config.toml
model = "multi-label image tagger"
dropout = 0.05
inner_norm = false
moe = "top_k"
num_experts = 32
residual_init = "none"
steps = 6500
Rows from block 3, named by matrix and row number. Rows with one number belong to one attention dimension. Each number is 500 + 25 x the weight over its row's rms, rounded and kept within 0 to 999. All counts start at 0. Numbers have three digits each. After the name is the row's rms in percent of the matrix's.
# v: attention value (model.blocks.3.attn.v.weight, 192x192), inputs 0-63
# proj: attention output (model.blocks.3.attn.proj.weight, 192x192, transposed), outputs 0-63
v.29 065:501462497491481490511514508526487521470545484511495500496571486504494498496480545499515499455509495541516491503492510507471487446512504529465503467483495504502458509469465502526466493482491504
proj.29 066:440496511469546505509490496457492510523486504525470477488476492517498480508502468481465514530518486526509499499493522521496464492529500496476516538505485524513494513560479429499526485500538502
v.30 081:493512505554515510540512519489487458482507474496473493528485489473513463526491501519493518471468463527480500541518497499487568470481520483523528514474484447496533449499492493538497474542513498
proj.30 084:534469518532517500485497497469477517475559565494522504499461554487464516459526501494518522549533509527476505494484459523458495464529467511526498486513494493498504535505520503510493533496509497
v.31 080:495504569492469477508519503497537507475512471460494493507490486468538498534454496492538509526512506533522501521538468516479492487493475523480489476450519459469489508476454479504508507478482497
proj.31 080:501480491511483500492476471514505496517494528549506523560500521541501488505506526507501499521506486462505475528479508464500535494527504523533508494528497489538532529484513533506533478534547501
v.32 067:445530481529453475469526529500506502478468520497474537511530487500495510530505487504484528496484488532500505508508490494519550515550525484513500489505556459481427520495477495488505553505519508
proj.32 061:451537460520539560553463477518505503514520506514542424456499490479511463476502487492455502503483514489514514476498533525513477483480521498501482533482485507495543491467488522488502476462513511
v.33 093:530543482464460503469567543510498459484544529489486506515489488513500503524543510487487493521514515484530478554529489491488478526534555504483536506473514496493454519487511514504516496477485474
proj.33 081:481513461501536503515530487513509518511491481497530479463534478477516436480467547491509486506530478485513519477554528497522454513474498510450509521489529498484493478483525511489481489516493502
v.34 091:447520494499477491499495522495479534488440535487502539517509477509478520481499492479499503496498517482480499490487500471465500495514465471513507463540507475561483501455504508451470538549538501
proj.34 078:488542481509489520513501469512509464490526504521524479445479557498528492482488457512480536507459537518458492492497504518522503494478555521487478524457492498508508541518498478565503498494516536
v.35 096:518500536495495440480570506498483509464548534513470531507493508528540533512525505512482488530492486509523449541540472450516493520526503503506513519488482509515494526505519468503512517528500465
proj.35 109:495494529502475519503492528481505465481461481483531484508510473439500507483523534511489465541492481472481490452497544479514499501510505502444492538483483514551484512522539509469468468508493555
v.36 062:495533502480439532488582519501479471455495515475505510519477494529483526463500526458491475540494527453493477553503482492466465516507512453471542458508504500547509515462486497504489496495549519
proj.36 056:491524489465505498507515529503498481505514510499518515453509515493494461522489498504484497481538495542474473477546544492541453502486512537466477533463503500495464522516516476528472466522478531
v.37 090:528493463538492552503539524468560471526461482476505506479504505518507461526511535489524496496500514515493537539487496517509509495485540470462488486447521510426483495508457518491517495442497526
proj.37 091:472512507459515489527489528520462510541495479523487513505482489500479467507494524469461488466535496500544488510524514526507468511514473487479542519550528492490527489487481537473527490505512449
v.38 089:486503506460473488489550498496478457437520505492474498496504474492489530553509508484453517521478509469517497497534508447513515550525542464535527529507541535507533527499474462509529528513512506
proj.38 114:498528478526501516491481508493549529507525506479558501471522487449495462479478521511504494519502458546489540479476510499532463472486495513438449499478494504494461499487506510496453479504475530
v.39 065:521478493548533514532486490495492517548478471492512516477466527525487509522509473493523469498480527449496512466430507479513463479469529458485484487484492520487562474515480507456476453505521518
proj.39 056:519474503443445505483504498481472473482493472527459535519501494508520504499473546477490518480522504532471497528498490519469526503519457503535530505521485492512493528503498504501508553520481474
v.40 105:516481516484494478475527489503464471483530509490473512507509504526494543507477496484481506530494498491500460512551520449489473556503505490523527507508527538530550513494492435499507493517511500
proj.40 129:493548513516488524493490527462523505464515520477578488492530485470471506496494494542507492529485486545454522479487492492533491460508492492454450509462486509519446491489535483497464478522488561
v.41 095:548484519476494487434548519503476465475551515478501469556472526535500498522496524494498460520508493514520470531574497480521484547502509502497533515471492515500527523502504439503519518498482493
proj.41 107:512534510503488499486519541474522499496474470472531524500528476462474501490510526541517490548504485479476502477495503465519505504502489511439472517476491504519473500520544507492450478510493538
v.42 058:460494476504488503518509528491491514545499464526508548476492525526510523481472454478531492512538513543477473529462526538464492495498507520497493453542502456520469504440484502491474489472526497
proj.42 053:546525547509502526508485486522478465470481527519502440523494470526502520508519458489458510500475497494488507482525491504494516490529518481551544499478501522490514475486518493489553501532499473
v.43 068:537517515493495540505498472511494483501568533493489481502530483498490518479512476500491533537490507467538486513503468495464461505510526524500508521500473525509511486505481518506522478509504483
proj.43 052:468464485496517457474534507478502517460508527502483504516518478498519495547517562464512462467530507515463502498517533459488504487488465489508517497498534491496450510491533476472500494524486486
v.44 089:425512473489460528503478535494509529486448519506508528505496492486495479499539486493523485460491510535485564486446504517490557474486497463497471468547523443516479508448505543464464541527535498
proj.44 088:520499491523499506521494451511479484544477470536460464478481515505542493493506480478458528478491549460523472498468534513485529524497516504536544522497501502489533514546473516500531523472527474
v.45 088:501506473553493548512468462492510500525504497479514523478542545499478501487474473495522509495497488530520504487441493552507502484507516504502502465512508495455459495514440509489489485475531529
proj.45 094:464498508512514492507487497469470508488482532527477471542492496559494533545526497485471499469495546505506501510512513483467503502493469473583530502514514485489523483495494478475536522493517475
v.46 064:474462562520528469477529513501513546504499494498526497502471502500540493468468492546499512516517482525496469538523458516483493474515443503494504479451416502514506510509504499533513496522499521
proj.46 060:518466552450464506503513524533486456500495519496493521529477502463456526518542510469507487487485506463475464501480536461526511513478506516471515528529537512541491537512527477492500474504507475
v.47 083:477533471477416567469513529489464463479488506465516517524498506512466530501480499469506492495504504522514491521480549517478498529513519466518536470545550512521526512455462473469498520480551514
proj.47 077:498566462528535508503487483491530540498520529503549467478514482505486470521480456537483531519492526541479537489496477488521478485484497487494459505452491489474469481503507479517488508520496523
v.48 079:491525495486477429476574496493522514539461512492529457536477432503512502502520506497566522517516480510509465521548499518497490509494509497501560476481521504528505517504495524503514509507469511
proj.48 074:462491549478420562478491488547468526510493515501485499512504511482515481515538493467482498522487525473511478496479513478509520489520528507464487493550465497532526485524474519455528501482516490
v.49 087:525474491466529528498520498513463531458446536492501521458506534524487514491497467575502475506495514500503503474471521474532483498520451493498497488513507511495480487489491478528514442460498444
proj.49 084:566476498510485440524507483458519440538503469497482489479496529498519504467494533487523513531448483515467477511476482454462520515492538538561521528417493494508478487504558502565473513531529508
v.50 114:507498460459511488511515525507491508446508490508498448487492491538547496509491497515519542536526495508501467515511523439485466501505511541515489508495482529537486519547519482475527483496480553
proj.50 102:492497510496458536498515474495476496493494506509506516495450527459494484485502509475516504528524553475535537499482489533462516507534502453489497488470491510511519475507483479524507534473482474
v.51 081:520505466494489454473501506499526501482522491482545495527506497524528460521500521457513542536513509534538501471504488494448541500483512491491506520476493511492501515525496512458517514506494576
proj.51 074:457516537501460536508536490511508534453483500483530507524450477493501507468568522488504490486548542489496517501495486532510453496549488477487468473488494481531500480523500484473507492462491498
v.52 076:487502485472501489492495544470535471506491532511497490501473498507509517490515494496484493506517505462494510520520496471497495520483548517536494502520477568477474529497487529442537499553512512
proj.52 067:491500521474525480520509473494490515476506501528487499484502493482478469501482477497523528473493519544501546464463514518440513506463485457484475502479528473510521479556517473505487530514509514
v.53 089:461450494556566531509487503487498531466478528512465499489539488514498544485487507528463466462522496504528509478484537489497488538519474512463463493532537523490518442511471470503505465471513472
proj.53 075:516479481527502503487475508474471488526532463485492474509492572522524513517479449503527513524484474502517530477525537504492499499469491521514511548500503503499471503452481466505468502535500537
v.54 100:494472475523539517511493471507480526495528505469467508482540497485487524508515536550483501460482562521494529495465521518523503488485468475503450501518512517513491477506479510493455467496526450
proj.54 092:505497510517563490473494527439486491486500486492504470490484518558514524538506459497516483503441444480528513466540518524539489486493503507538509541499545544454501479474490436531475492516531545
v.55 090:509474492493514540507533518546488513502462534491480501473557496541495514462494486527533497485496500521496477491483513513507482525525459472478508492533479487491542477484458467534471491491556471
proj.55 084:505476486502490446472465499497491497513554505489531492484490504535542530499496511481475518566478477489500519518509499507528485472510536537542503513493499521468463504468502468528510508482490536
v.56 116:500515463497460509480482440490504498494482514551479561460501565492493509495477492501487468544495515485505522417514524496511482495528486491516511503545494467488476517472522485540506499496509471
proj.56 125:518486487470518462525522496477550436502512487497505501493521467497513494491466494552477483472505470514472431562493500449515510504506520493501524498496501471495521522490542523549497465505480510
v.57 089:562485501496562497485458505499508530477503490499462522523485511519522481509536527545502486522510527491514535484517487514476505538495509515522462509497511521535441495514510522467511507524489485
proj.57 095:501508506500545506497538480468506480506537474526492502478477515499467461507502452511494479496478502547533523470498492525468514501479479474519499486517537479497503473470488507503474530542522497
v.58 156:558457529453544519503467501492497516481502492506458514520466458506501489529514490536471495459477502485479526521513503503507482498479532500509464511478525516514492479528493502494529484513490487
proj.58 152:517505504545565514496506513480483482512514477532462503494474532497462459521522480475525487499494508525521538459464488515440544509456453468539486469470521486555479476488486500472473546530532489
v.59 114:434492497496495510483494465464467488442485483504516460476506507494518508503490512521469520476528477480524503480481537462522490467520461495503480510492535518479505487518520474504474452466481512
proj.59 103:500494476507447541534518503473492504511433511470478480501516530492515522494485495479574494498484497479515470501500491471490509512506515516467532544486469499518536508513501486528483494489472491
v.60 110:527454494518465515532495492502499506549533492489535528538489503510473505526468479443491488535497504482480466484495510478495477509484513515451519505502477475514540518492514486519537518507480527
proj.60 114:509527496513494476510482510549529493471506500520475502533495459478507512479512544523478499466556515483468506529513500509485521522503479489505471473459476489525492510495502532460533469484482491
v.61 107:496479511534484495488488500507498521505465529502488534513556450481474517525507481469481495418485462486485495502504513540500494509463507454489456488500499525502536452523462497542517496488497464
proj.61 102:491500462529507504491507536495468472495495461521469483502494536528506526522534498491510499505481506495516488505505540505516481502518475516484478497493482487532494501477482466455509485490530515
v.62 094:528507514460513482512506481514501519516516475547497500522470468492494471525453472477502501495477505523507508528540501513491492489499530485471504489492546461511502471528500484559533523481506511
proj.62 083:526503521540527530475474519531508484507539472492507541544464493498467467512527511490471503485546528478463487520471493511511494496513473495518500439484493479573453500474488519465493523501485502
v.63 126:534462512495556461493478503506510522518522494518471497553479442500509506538514498492471500490508499494516508511543513510487490535457540506487492499486507518524472485516492516489554512532470502
proj.63 119:511517512537530536476483513491478481491517448522487523507481533490459449519531480479495490478509518511520550487478507540462521507485448480518465464502527470540482460483472499447497516502535500
v.64 089:481455517513494511500482500523532445510478502505509453501479489515473534481497505483505506468493503536512475480492533549554521525453467497461515458518498529497508533504519498499499510510491562
proj.64 103:470483515504479502558489493456472530495518492527470493546497483483470522511522471538512518511504542477468530523480474475505493493548489498557489535513552504489497476490517494507476512533519465
v.65 079:532529506512462468516517480523516471523492510498501472470480513493484460525489507505479538535512510476493535533467473537498503516481529505487537461480550525463518470520474517458520508443526474
proj.65 101:509456503480522527496479503484487550518516474490490554517520501498451553510554464476511508511492469574536515478466519497469480485542486526479480521553508508493497515548508526483465517544474454
v.66 079:478533503539532493515544471539525459514493470501497440481460512498479485535513464554468523479506502531497489502506493537515457484500514504540495514549501534520475525558485462517546488490487562
proj.66 070:523474473474506506525460503486470488512506491541507548484490509508480516466468483498500499516493511451516488522489528480521572511445558494501505482529496491480517485509488537516486543500495495
v.67 069:455490510482513514504451486535487499501528489483494513542547497447525525478520493500466491503464490525520501511538490535545466483487488534472485519524498519515466532453568536525487532543488516
proj.67 083:449535483483499498498518514496515465479475503503531456471516497556533461489442539526536467507514505458502500478522502496551501517506486448522525490483512458499531489479503449533532480483502488
v.68 090:519470502451521491522486510488507465506424515518488515491491487511521483493520535493485502493505495471543496428462492495470543510477460505520505508474474513505480484497432467486509456509503526
proj.68 113:522482512557484503492470505492467535493570500475480507528465499488486571499516458486535535491481537514463530531485466517480507455518468527514484453496517498496489498500498513469439511520484521
v.69 081:451521494522496536491493444482487510488501500483499439468529522446514501474494484534506489520485506548484517502527493481501449520501515505511421571516494494503472515531554512523511528499515518
proj.69 102:484516487453519500498496527476512479478450468529505485451516533543546455498472545542492476481538502431523498467514545486548518514490517475494535526512523496495535508508476489481547493493504511
v.70 089:484488485510525516486502566531494548478555493453503500536525547494529466525514501480487493463465520484474513524471487451440525454527532467513504496467480508526519501502541491525465482488493499
proj.70 110:513547481498477492480537494523524454535502542505517514470492485493498491469462494452502501510506507504499445505545497566522472487435498487454533466483445509511479506477485491531493494474473496
v.71 097:518493516495488496514490533512495488500485544522518478464492484504496472521516491467488541475486496492520526511468465564501535497466515460476537459509514528487508512486489526441506506498514533
proj.71 124:481470519507484503509503468495506520536513487480469537530505492476444538510548448477514532516513498559513492494469493495478462484535481510488478508520521480496496477511519490527462498520486438
v.72 098:476488503490470482507500467522543459531494485523504461446482494482495486477467512549485514481466527505483486515511469513511434531493505535510511510515559518512523463511481513521536526490510487
proj.72 100:500493488495551522537434513442519549458494479536499502507508500522496527521505480524501485500528479506535566499474537471508505474520482496544504538525507518445533509540502526497505528536503481
v.73 078:469541481478510521512508480441505510498484529479491478497517515494472508528489453494512481486473488546509479502518500534514517515509530486466454573495472501517467522510529514474505504490505518
proj.73 092:459513503477523474504497510485500451495469463518514461467489522534543432494490539543496500491532523461523515493508508485547497527483510451489519538522515459496527472513488456518545499496516518
v.74 070:452527508558477525484494512501507536475514503506528464512496512469468500499516464478522502474469464552530489505502545526510528494473507479485471514525465519523500507528525495475509533483466511
proj.74 083:498525490455502477467529483497512439515479481487485514458497510511504452484462521530477503485547529467527484508522501488545472540491516472458530530528505457451529507503485480520541481490533499
v.75 112:469456506484526526487454492486528515488553494500518507501515507502509518463499492467502511459454503518485481532546519504538510496511488512469519490517491490507535520456597521537490521549477495
proj.75 125:451540526510462475533533506474527484488458535529518469502517478511527449510475529533504467505531506445487506493499482493524463496491486453524523529458500489503481472464494451533525483477522479
v.76 072:522500509495512530495465498518514515506516492515479501555542472464532554452499505469531489506459490508498449483521534449520496482502484506481488511464447493531505489486561517538483495539453509
proj.76 082:467548498507479465487526501484511472465495521493538479497488494510537465510443551533491478479507535427459505528532464508554476492464502474525514499477506472498496504453494490516534486477540547
v.77 081:499486493499479489505497535578503491491511485520503530509511511482533446498523520495482518462462499490523492506468505498446517448505508495551502503495469528543513472525461446497527485517465499
proj.77 111:530522477526511509465497478521521483522547527474512535472465481487477535473458478464502515496513510525510495527519482538504483482460489500457516449506464492460493520487486524521474502483493516
v.78 065:481449497515412496521472479521475466461529526518506503461445492529500494512489530487521521520494506488505520495515557546519513513474487518504534439538501472495506533468524460499525505549484474
proj.78 069:496481519510478503514504477508513565528483498507466507556529490478481539511551496520504526506525462502528521482470471487428470506561492522511467512496508518502473464488517509477462527501503462
v.79 102:497476495470560500506510522507539491529465476513492477474523506507519464454520509498490526423479531496467482504482457454464519493503488506514524504470484510494537462501477479540504506474515523
proj.79 136:549489511536483496519487530469502506490534535513487498503481486487489530496502469469497503512522525513466520522491506516504493446471475516513511483490514534497471514505489521486469507525479507
v.80 100:480499521535491473521481469479513504495495467543497476446498523452508557452492535503504465526506516504505504495525505527486463506460515515472507475493537511467509488457509483562519481524531515
proj.80 083:486491522501436532525539489524455459509489491461454519469486528487496491481533502498543517488477513500474505475483504469478497503565474524496471504480469559533446476522517501496491517508527503
v.81 147:498526494510505511476520462551461519528488482475508530545545491479519500487504477495498486537498486473490456437480521461462520519514487525567507512485508495539503554473467521482514493537509491
proj.81 142:464519501438485454522509494451530528489511462533534483517555531522487454510485542509484496511446514491531480492498509505523482505519497477492470538494500427517483533494518493492479492480508480
v.82 104:514503494518479481465471494465504492475522534529476503548493457456500521515516548481507505531552507522486497568504475498522502476449526473511540464488508514457473475496521471533551507527518511
proj.82 097:475509467501493507493509474525473467495510500489473521460458504503485560498468457503516544460508498463451525521533499488441493511489497528463451504505489535494493517505496504480516531493478499
v.83 132:483537494498514506509473475494490490533488466479502514543539518513498466512518454527500491500468441523467477483517528462507496547539488509531471503467515493562495546513511518477474487530511468
proj.83 121:523486471447510468493493513484531521477524515515586485535514510557491492496493514511488493545507549498524532495517507564513529490475468464514514480517517442448518476478480497506437477490480500
v.84 100:541467487505494517491491523469517509474446486488511503518461506532473494534510520469528532440492518498459520551508460494479523450470497484478517493483532510468516488565484474454477514471506479
proj.84 100:494517501507530546482456512506458516546503513503506486461477495486539508495511441496489525537536477512508520495485504492486481508506505523512497540536502521501543494478506545509535469536480515
v.85 134:542473506515481495506478465487522506484518535509443508484497514494487496515531524528486510509525488543514545545533447527515446485510541472449513480505498517451457469501545482506515479508526505
proj.85 134:507529495538474491485506468529482452478515508460493526495471483485523557482474448473529535457521501458437515532528496514461502497455501504505500470498491513494504477505477467481514538497483519
v.86 105:519485487478522504475546499503493555461539520508521493481503440469496477460463507491506498502516501518494500519510510508477552468473500475493526502533464469493517499499491504502530516487502501
proj.86 086:478515515524501529509510486505505473533472448513456510454534536503538502504497524509474510477499472495485486512522489442506453513555515545470465492502481499515468517511500535472533487509545489
v.87 132:521451526487476476492501497494510517466502548523480497440494480500487520479451505508490497514523521541533532551523474552495470481500524476448511477508484472441478433504519500541515510515490514
proj.87 118:517521503549485521500526498538473419506500484463442519472487509462515514481514488479505499451513474467474490519520498459464479504503515540490500483491468557539476504529493490474536519510541522
v.88 095:506504495487467481447500499499527481474570547488493519526512461481472502518482550472500540525553518518464504543533490543514552462473530460471537526468485485440505443510521481489496490485508523
proj.88 079:511508473517531541502495492546480440505512498497450495483467536478538538487456468532488509461512465489478509547505486460489476505520493539488489469533475551538507514491489532508546529482487490
v.89 126:495532465502528507473500494479506474455503459477540481543498480466520510511493517429514487495462475500465510506474467467501528458484485488486532538452510501495501517519554479490495495493535474
proj.89 120:452487466496524556495486501527455503513512524529490498501492455523520516494488480517511538517496491509528530483521530549519513531490493511493459495576521492467516496486485545486501474523439512
v.90 101:512481516512513461486501534501530542499490521505531483473491507520450491497494504483485524501510500493480492522519512538473518485523524475445524497440519493457519456560467494519466510459511499
proj.90 088:531500515501512557524503514541469472531501506498498511455511521494557492471544495522488500530516481517504507508482494452504464537559508522502508505503471525548504498467534528512527469494553503
v.91 128:467531492461484541462535475516471463539542498460481516548521456517494480516487477519491503541523486500524505434503503477512515529511488494540486551520450474550510524499503519445520483512468530
proj.91 119:518489465496519418482500498472543518453507496529517500536502504508487496530479569518469470464468501507522463531499481517538532493467511500516526471498531450482488529518483492506488523488484477
v.92 106:474525477522530513506508509529508510532476454497527521530493511506497502505506490457514483520484505439450461468495561470493552536493468529539498500483516507531521541493474492491472494490515510
proj.92 097:486475520437492525539493530462510559535484502524534482502540496517502457511517521523490493556477530532523501459447501485538500519561491470509493547489505484509509509478528528538469483502485481
v.93 089:505444509522455508541481547518471457492455506547510519497448526481534530480522524520514493441485526459468523525488496511488481459488487538516467490526525514481508496477483490506495511515458486
proj.93 075:465521530511476513483505527473492513547479498468511530492513495457452466472543465472485490542502479543529478478483523521494490532487481483480463550512499512511485502504479484525531499502493519
v.94 082:505523471505476532459491534495482473536527544497459524501512475517464481541479484502538515506522528502527494472507483491528514489463478484528476499562477503493504498474482524476522506522489541
proj.94 069:475487505512520472496490480500536520446470499502458505519465468477489529541473515521496482407484498503487477524486425502479516446477547527499494465481507521504512541544501480505541528494506503
v.95 129:537456513508473469517482491500503498477504539529488498467505507480517510479484546509474525478508507536508536537497441539499446449498529493439513487486520516439480453494532508528503511522492464
proj.95 117:496549508545505525491506504553456428494518496456457503504479483455505517466500432469527486468514475463485508538524509520446502490468486509473475473529465521509511497490494487485541517486516546
v.96 121:516525481514510517510508492519523466509519541505533483522485524493479459500547489539509538538527501493503526537539517471500485493532478481440483492520468502566480519463527511478501480485488494
proj.96 114:473484507482493489515521492492534508515431481514502519504478496516547432456470536491560530485485517458545528475498570520502527480539550486463479522534467500480460500514485532481529487459489470
v.97 122:534506479473514512507482468505487549496519483513468498494540475482545522459494517493477474460487480482534461486501467519464484509471515531577530506507528478443535492553491472509519525508476498
proj.97 113:510499511508489506481511542534493470489540537484525506483511504501443572519516430522426467511494498534466483518515466486506505503490481478477483465498536505545534497437518495526454498521518518
v.98 109:491527534472523500501501487440470511508519462488480489483536484501540476507451492486513493473490495516503482468518487505495483498495521502524490532481513551450555460519474504521523527511487500
proj.98 100:503491508526498516502486496524502466482498515499509484486522517483455525531517475499448460489470494530470497503471472480466501547448485484516520514457480490526537515535521426526469522528530535
v.99 080:492450475535499489515523499498484511495517509478483507478501520542492513482536527496504445455500502539509491514469506515529514513484517475546513508457490464431476505482483451479514500533514515
proj.99 076:461515476542500547465481550494481538473525466482495482514509502493483552496521484490482496518515522510492486514507520499481503470543429529527464490515527527524488508462515547490427522488497492
v.100 108:462511512489559488493473487475478518515484442502453479440543507493551491513466501487505482483491467518522491490470495483477503475476528518529478520479513514447541478548482486541530522482496500
proj.100 105:518517525529506528493480483528483472476537545481509489494542497482485534518504469485440472500472516549465499490499441508483480547435489494538506478485503517485559506477500441502496521521513557
v.101 085:573499436515498489514501477539549535456534515501504536517513517486469501476536504497478498517521489472525472522524488495474501515513507521526513448506491487557463509483521502502520481514484507
proj.101 084:471495515484460504500541558505510491507485498522514508492467480502506513493507487536507507488486503466527490509532540523539535475544524498447488486544510468526477511465522548501476488498498450
v.102 102:538517468502457498495529500493532489470531516487548528573497488497458522496510503489479521530490525469479499503534504508513501523529483496474517445538507489562462511482512537471471493502503498
proj.102 094:501485529459484443529525521495527485517460494548470514486448468499502471499510506546535517504506473456524491503501544488534528480545527504461526531509481485537465496530519531503520481496485450
v.103 107:469526541452547521505477514485475508526454489493492474468521498490513478523459492519528525495510491482494540464508493495491490486504482503444498521526493501528514516512507529528503498470527499
proj.103 122:531510523470508492499481435499496468511487520486488493494516497506524459508470508465508497506486504495504501468474483491498485544434528486513537511479488518464515490541462441510557500488494527
v.104 078:505528490483528487477494451475534540490519453507494528502513503484522484519471471487490529537496451469482477511511494463500483490493494537472462500478479489582497470515551534532490488469490530
proj.104 065:527488542451481481526549501534513446508466557521518487477485473496512475516501503523501484488486490494512509456493493514513493532463552480501545495494454514488527499528477475520534511505469497
v.105 080:493480463523546468506474496545486544496510504470469465471538535503462467531531505503480489490516513500525511496476473534510515451486526516523485461527488487472471497540482494503518472506519477
proj.105 068:486516509512494545486493514496485501493539528469506494506514460464555551514523475497503495532455512516486481500514485542493504496465443522559479450510502510467534539423492515477495512493494521
v.106 127:500500505488490492502499474475493536480516450518473508508535470483557524470456507467484469473477476484503448480484489502480498510473512524582514493489519485463545476533478486529535539527483515
proj.106 121:521527509519488506506506543547489470487541532521511494496526508487441571524524447527419475494506488546474464524511451505503507521479471505480510494477517511538536512470529482515457496535500516
v.107 074:475519511514497480515530495434493503503529478474494496505520521496508458538483486469511495524476488502486504487485487441505474458497522500490438525479478511486528442482515514512510512503475492
proj.107 068:475511503497512515514511507539514502505443498531514497480513501459516481527528510503505482501472481520490494460472514524468476519482514498522490536464437515522538546546509473489476525523503526
v.108 068:485505512519448503490519515485476454493505522481545505540454481548513510517513490478506471504501547558474506519494490508544511487518504437497493516489493515472484504465477476450466492517475491
proj.108 057:486487466511520469498512520466515532483485461515458517504488522480482515490521581502551519511529462481501504491481528444472477473566476539512482532484496483557464506570550517491476515504514473
v.109 064:457489436525499481488462529504514518511470493544489515455494480507498535470532522507499479504496484503479478528496488515484539509481495504480535470493503480508468504528511484496468522486497505
proj.109 059:530534495497499500485496504508479501490564530457517499502489475533501525495464473531488515525534512514551494516556485517517474499519498496526514433522545507456518483422497501516530501514483503
v.110 076:489479503520499451501520463451497527494490455506466509466539510498510529510494518467503471483489457467478452487475481491487528480460525535562498508459513473458509493519484493558529519518517516
proj.110 074:518533481504484553481488544543479506491553521510485500498537469482498569521494477494419456502503508556496466497506458500513472521464483512527515462501523495505527517471509499466462525522465524
v.111 117:456532507492514472513494519430478516524495482494510481486537467502562488503481507485541470496478486517500479473499474491494518464474509485518492527469484520442550462510484474507502511504481500
proj.111 111:519533493495523513482492501533493495461523529483516517480526476476482525531502481493468453510479487542471482490502456503478451538469462514540508482459487483494539545505507458509479533529475542
v.112 076:504540498525479522494480478505512504463522476485527509511502498526492490477530517458504488550522495529511513505524557519558502552493501488506521528450498481487474548542473484493486523475482526
proj.112 075:481501533501478479510548492518466488497486492559459513475498528504483468528475527507527474540492486479476496490457533475506490478521478505489538502490509527514437498517495531503500489518509483
v.113 108:496534482491489529496534466520500528496549499518518492486533472484496472469486516459515464542522496537533515492517504534538463531496514492490492470491488529502490527504484497501464534478467533
proj.113 110:465534532444495509503527505525446476528500500506499543474515500509490481527445534489545456527461508509484514495507537517564469515482485484477500489539503525484482461490481536516508470529486477
v.114 083:510517506504499461501526492488506489482507499530489504458481510490507507477516509452464518494481505505522479552481526523484529545519516484442475458513518477539504497516481507473494559506482501
proj.114 087:529495505495545514463479462514479526514510555475504520492500481472461474502481480516504504502499499512511500481464474508519516517461492527540485472551463505490513505474496534503544523506488498
v.115 078:518501469453509497488498480488525534505527507494532483542509485495493507514531494530509500538535464532529546476494478508496458507490497498505502521488483514414526521508497462515461498443499513
proj.115 092:449517541489479496533523570486500468475516475528470539552499489536498484519489539520495467526482515489458488500523536501525502498518498469490540491483517514519442498510516473475502465515525497
v.116 064:459493521532464501523482488489504467508467514481503533501507490510476512487479534507499494490501498462491477478499488494504546477456498482536495539478516507508490511484497479499529461497522517
proj.116 061:530463467485514518510496504461492514465498506500518467469488528488522537478520455466460518492534470518513479515504510493481485512543492566465480530514489508495506492494486515494496521471469518
v.117 105:479502534548472490513507526505490483500466507525492494481499516464506505488455493451510507472480508462487449511520514519513535495504492493506485479496504488546477489455498548510542504520488506
proj.117 115:548482458483527520478507421535501524524473508484515462454490517488508527473496468485490536491518498500561513500461491479486474507494510532495450505527480482498551519517483514517493517465466511
v.118 097:512491497533476486497495535440499494494479518466526480523482515476508508483516482496498539506530481450547497532482487494471528527454509471499481512516481491513505500487454451514525510450497539
proj.118 092:536505485463528517488482516455503488482489519506442546519456495493496509505480460521475525516508479519504487490482475540525527549498508577486511516526476486477491507494504468476519502490492481
v.119 095:477537496509534535486516497455478531531536436484486495536483447487493510465472513539498476507501501476476480501511474506507484412561483518501524487534493561481504463530488460519485486525539424
proj.119 096:508519474479523503502464525477514515465543509462519500496504497523470542547516513514535491481487503507456529469579491543482509502502465504502483502462514503453498457495498490504481485481499491
v.120 092:463524483511473564501522485531482494533506521516490509483542460504500470495451525504556472513467534500463507461525499498552469503465501514556493480499514533499485503496509536520477491525507488
proj.120 091:469495492461479477521537494546489503516488477480555466440520529512520520508474517458532466484490508511510510520533535495520457490516485476475474511482540492496517434499496543535483473509486526
v.121 098:490477527525508451519497524478509454508467490506497509506490490498485514506501521502482526448483529467443464539508498489488540449507466523509484492518502494532502488500509525486507491530510441
proj.121 093:512489454535517511483467460476512554478510505464526446476511520509491530484527453504486528467535495509530506508491465492431499493534483505514479506496488502492512522505507506499489543480494514
v.122 064:503505538526528497499475474480499498547458449494462496508478520504510476490477480535498490495491531487457492495497502499521505452504499499529519528503518493485509468484506505520533467566522503
proj.122 062:526465481553472501485478515515532527474493524501547466536513516516529523474540506452481520479502510475511487507537501473472497478503497494484481516478528461540510515519528463490464499471514534
v.123 080:497510463469471512516536519540495527521493562549514474504533503480498542530512519465548505508506506537501525479500520506516481529498463500522474490499498508474495524488550566500482499480457495
proj.123 080:461513514466469498506560460553477500546488446518484491475513523518490452502457536482538482501470575483505499510466532460516459472493526443515483506487498503526506486536488531523498464526504518
v.124 078:540481473472517469523473530494524505484468529499484469545456539517491526533550476517483552500532488501545515524482513500452514538509499495468505543485494462459511514492504481477524526470512522
proj.124 073:502501527523487494510522522474511487512505480524454548543476479493527457488504509528482504502482506470486493503461477486487530472499538486549527493501482484547493554527514454492508499495513504
v.125 099:493510505531525481501466515444525491525448476460475517525458508507506477479474457536490503487511519483502491528497507498503532522459540495517505555476531476477494489510464451502523490496533538
proj.125 084:561459497549490498501492536484522503452465531518521497552463501512521520487537509486475535510507476471504488483516485472490524490518501562498515529478520468524489506495530471484513494467517511
v.126 064:496511500570518528511491505488495453460495483490478517482468527526514475465487502522456518494497495449487485514501512484481560524532520482462534498492495523569489477501476460508524502548538526
proj.126 066:530494475514510513499466480451488498498518519490498510471468495444531508485524459505500492475527461504526517499478462539511510511488496545527501520524476468487524515491475494499500527476475483